Rows from block 9 of a small multi-label image tagger, named by matrix and row number. Rows with one number belong to one neuron. Each number is 500 + 25 x the weight over its row's rms, rounded and kept within 0 to 999. All counts start at 0. Numbers have three digits each.
After each neuron's rows are labels from the 100 images, of 14848, where the neuron reaches its highest value: "lies over" is the class under the peak; "patch colour" is the nearest of a few named colours to the mean colour under the peak. Only what is clearly more common there than usual is listed. The data: simulated fluorescence microscopy of cells.
# fc1: MLP up (model.blocks.9.mlp.fc1.weight, 1280x320), inputs 214-319
# fc2: MLP down (model.blocks.9.mlp.fc2.weight, 320x1280, transposed), outputs 214-319

fc1.647:503489481496538487466496484494536496552480492450487503487473510451563506493510457485528472533532487476488466468488496488496516510518497450545453509505482449520496481513535506488493523500489555515494483540506485502463498495496514491494519463499450509488501497496489544489518515478470472499532459531462484486449525486478
fc2.647:492532493543530484494541496505485519474514514497495499536545477546480461537449509492496495459480497474516534508511513533444512525552486498504538494501481530467444478508518524511506517478472512455508495488507535474480482477513513529477502524505533517499541461465500486529491474478504489496485521496534504509527507508536
lies over: nucleus
patch colour: grey

fc1.515:511503496488483476487508503487540500473507532494499532493482482485530457562473480476498481495512522480490515527494500508499532479504499515532548461514500510503484504476532533460494490487494521505532479509493528484499483526492491498545457457456525521518466525535505538520521517529521523483539531466497463497448495524509
fc2.515:449487498493469532500493487535466501516507556527488512484524497420530505462522461541492506512492535503459526496530514506474518490528505491515493537510461450494527468515470513484510489473499499508459518533505523533462481481476528484473436529506433493530553459484499502512525522480477497460488484501555479510511511489470
lies over: nucleus
patch colour: blue

fc1.91:492468466527504510498516506509504458491485477451528494460519489498526524462513518508502521438441493510530523552516483512459510529455506519481491506527521481488479457470507481517526550519516545553461519493439519488502504503496492505504486504487570499480510548509482502460491492515482473506498523523555556486490520467477
fc2.91:493517479529503541492474485475447499535462491537511492524523495500449528486491495516512482517547495482496467501504513481537471497510524497517502470480514530525537521489528502496509503469500546517496477483557498517472490527463482483480491504497457475481482490518524483543502541481438571507463525490483488486499529473494
lies over: cytoplasm
patch colour: brown

fc1.686:495513484465450489528544497471510481517521478495494511493507490492494495486543530517532491482515547535456520522506519516530510529433469537499506543551523499489522475476512495499530490508505506544560536510496566546498525498512515497472487522498504531564545553494487519515514545449476553467537486486449514494496485483503
fc2.686:486496531541550481476484508556518527490512490460520483484508531484506516524459491515465488504441487507510527462502469487448494451529525487485472512470537488504513465496512475496483512520522476514491508501492501459510468541519470467539469446487523521449478494524514501514508507533510493498450491473524485472503523475492
lies over: nucleus
patch colour: blue

fc1.189:509476570546495518487549497505490480512505506511498526457513423483548466495498535489501547507452490464497493488542494499493499470496481527515471484473539528548510504501491517521466485494525483502471502507515437576492521523504452473457547554464463493517485514487508505524514532518504487510498500511528505490468518496485
fc2.189:500485513494515466516500510485530466514509514500474504483489526556495500503483475541483499494504468508544510495549502480479493497524531479525516490504448534506449508553498530464506504487500534495509527500491496454514510470483513519500471471487543532489467485480506523458497508524468547477487557527453485514518507469490
lies over: cytoplasm
patch colour: brown

fc1.753:500521510540464456492486534500506465465535502480512486496534530500455480490521512484566548505476507529538445477553494492512430484513519501520480536474492528543457464523497512515497501537492533530497479521518504475484505485506493528484469510455527542485524504481517520510456498478508503511502469500510488473499460481544
fc2.753:501504489467557523523494470497506534530476472514512498526505511544490506503502450512507471458485496518488525526457518480506486525465494476515530541509511531492475472506521475505519461497507488519510517503531520515535503489488521538479487478541478440517516460471500516494514477501468481524524535495498531560508466533546
lies over: cytoplasm
patch colour: cyan

fc1.534:495493481522472496505484477499496535441539485496542517518489511488525491496508486488470483484517500478500445522541506526478481481503479513463462503468462500506540471544478508523539499502542504493439516509452503449490481489511483500467505488488469506502503510486525570500504501550520524481468531478495485517440500477496
fc2.534:486459492589501530547524529510481486496497513479464472524488481513497520500537512488484512530516505509510528493465511526534507528497498478504507537470511488461497523536518476482470478476437525524538499520520436533488464510499511477481477495527461512492468544487495463479511471501512458539505501490523484531527473512508
lies over: nucleus
patch colour: blue

fc1.235:509462464444530515481487465506527534500536488494484503504499523511481513497467494477540479478512531441540531513516503490487533532533436532543515520520475519472534495507485490509499490502529507489453515467528533480494521511509478471566503478512493520505436515511460498515483510497513542464520525514509466489506457510479
fc2.235:500528480504522504498495512485480512483489545507490523489529493493517548510511513502472505482468497520441475484471513527523554477465516497473514523490510449513484476506510526481522486494529504471482487497472509520478479472468508505521544549488534478420536481516538481495487462454454477468502508530511512511461494495524
lies over: nucleus
patch colour: blue; purple

fc1.562:485464480495503509458487498486479490504531518457567491452491486463458517454526461544518508471452529494506535493517509516513507500547433485510449465471492484514520493530529552488502501476505477483495542531503502500455502521540505489472483465511519504491517493466479471495496479515520516491532504500507469495490532499488
fc2.562:486529498505542509526504535481510507516493536532467469518494473537558536564477511455512530481521446524477472494490546454501521473489517487490466522475498469484493540478498528546494505492506483504474534457519459528514476477473507509489496526552499492512469490531516496478516495524527538517537499500455517466517471501549
lies over: cytoplasm
patch colour: brown

fc1.245:450502524530524457468463552536526463487529477518466504508492471509484518557510481519542516498467515514499497471528504514461476510486468520487480519454516499497479499538499495489512501464474516488526513476513468493487507496519515509476533503510505495516526508544482536527491455529484420456485479491537491452451525500466
fc2.245:506499504511472530534516495471510479542495506463514486507499549497538492471452506500445476507524512506552504505487494450510505526528473465522520502502460456517504523525518470473443480569519516491478474506470536462518488531502485503520527507534527495467480510479500480508506562529464503490512501464477551521510506495553
lies over: nucleus
patch colour: grey; cyan

fc1.284:508506490476483520538486483469478534484495538512512524481498516532458521463521465479466512471484523543512489514506552465512484448535522485547528500485496477511502467493497459499500554484506538515456486497468502477475545500518494530466481506494467501480539536481493444503513504431471469424497500501547498532541508521482
fc2.284:512494476516505506466505517486534405463468490481489450522503521478487540510486479520504537511504483523506485467529498494495509518497572494484486493501487537546481479514503524507489467450463494525524481517491458519489502487491471489529514518464516489465509490510518494509514471517519487526501476503519500484526508462538
lies over: cytoplasm
patch colour: green

fc1.74:520495475484478471520494473479481507504506490534538500511468507522499472524539502490557481529496484495507474481523541488525543485522523557485471482481460486490571446508506505502480509524547465475487486479467531514478476477475519505538495465510504486510516487471503479484477505530498522500470490461531529517485526507525
fc2.74:526498494517524515510505482493502473487508521522483501498478505448543468525464512512461495503508424497503501509516484502523513524497500452520548528492492503500550509499496524441484471478545503529496476528493525507442487520498460501503517509489499483562495477533511544495545510512495461530524455481497513475512486528523
lies over: nucleus
patch colour: blue

fc1.757:465490521522479466463475513516510491471461500534497487497491524506492516503519487463524507545546513492496515482498507503519500515478503487490509505464560466493457496536546534470497497522479498496497510485541514469479521462543487486481551470520509491490487485559513480499486505486505498464505485485489480559544500495529
fc2.757:507492503475515486500469484531511478510531510512538475492501487521499448507486539474526531490504453494475501507523481490482499485520469505552530543505426515468494494536504478543492478497520504468494466501487511480471470495493498496488509487476476516464480512495490517525532459521491495534508496503481436518492489519515
lies over: cytoplasm
patch colour: brown

fc1.635:513535507562492473536490457430513476509500482473473498526528471550488480535518531497513476494499508476471556501532466536485492496566512488508503425499506520541497502493496496482473483478462510524428533485506521509506504489509518493493533491506529519502521477432488524496540490505523484546506502520511508578538515455511
fc2.635:508536494466480469474493513535524492509502503513522517490513525507511497481470462497495517481533523503530493469527521531479529525439483510547466501523511478488525471492514506482524486492568510518507516493506507499510523495506527546478481518507532458489481490520492444513463515494460510437522525518510505479459496528524
lies over: cytoplasm
patch colour: brown

fc1.574:519546504485466477470473506469480511500515504553439531458496482508480483518533497526486542499520460532446481468472511513504488445456476460515515497501476518493459484463570512490517532514449502491497505535509508477524438508470475513517494491493525481435506492488520488501517514479518474469524521545507479519506505499516
fc2.574:484472547512551464476479540544519502525485506497494485504541486535487491513462488514493530543454510477536473491488464502525492513498502513544542481498519524500501503541463472465527478483506508520495504499514465538487436526502537484517517497501514476508506504511507490535506488493509549464509490469481487471471516469524
lies over: cytoplasm
patch colour: green; blue

fc1.180:486511506543530509500518517538490482518500503512528483464526484525517520546514472498468511551499467488518521531507505538517482527540513498495492480558498522531462449529499548498556521500468495482471504485473488448518493474500498497501509492514481479511531479502510520464489511527510503474516522481507460482485507507517
fc2.180:541496522519504472464519480441528519513468521499501462593501498491460483510503477515531511504477506497501472469446495478494476514545497469522478521463504488497496486509493510502487490516485480532513481507546495456509537495499526458500472525501521513508462511506514474508502501541479517540502534457482484496507473501528
lies over: nucleus
patch colour: cyan; blue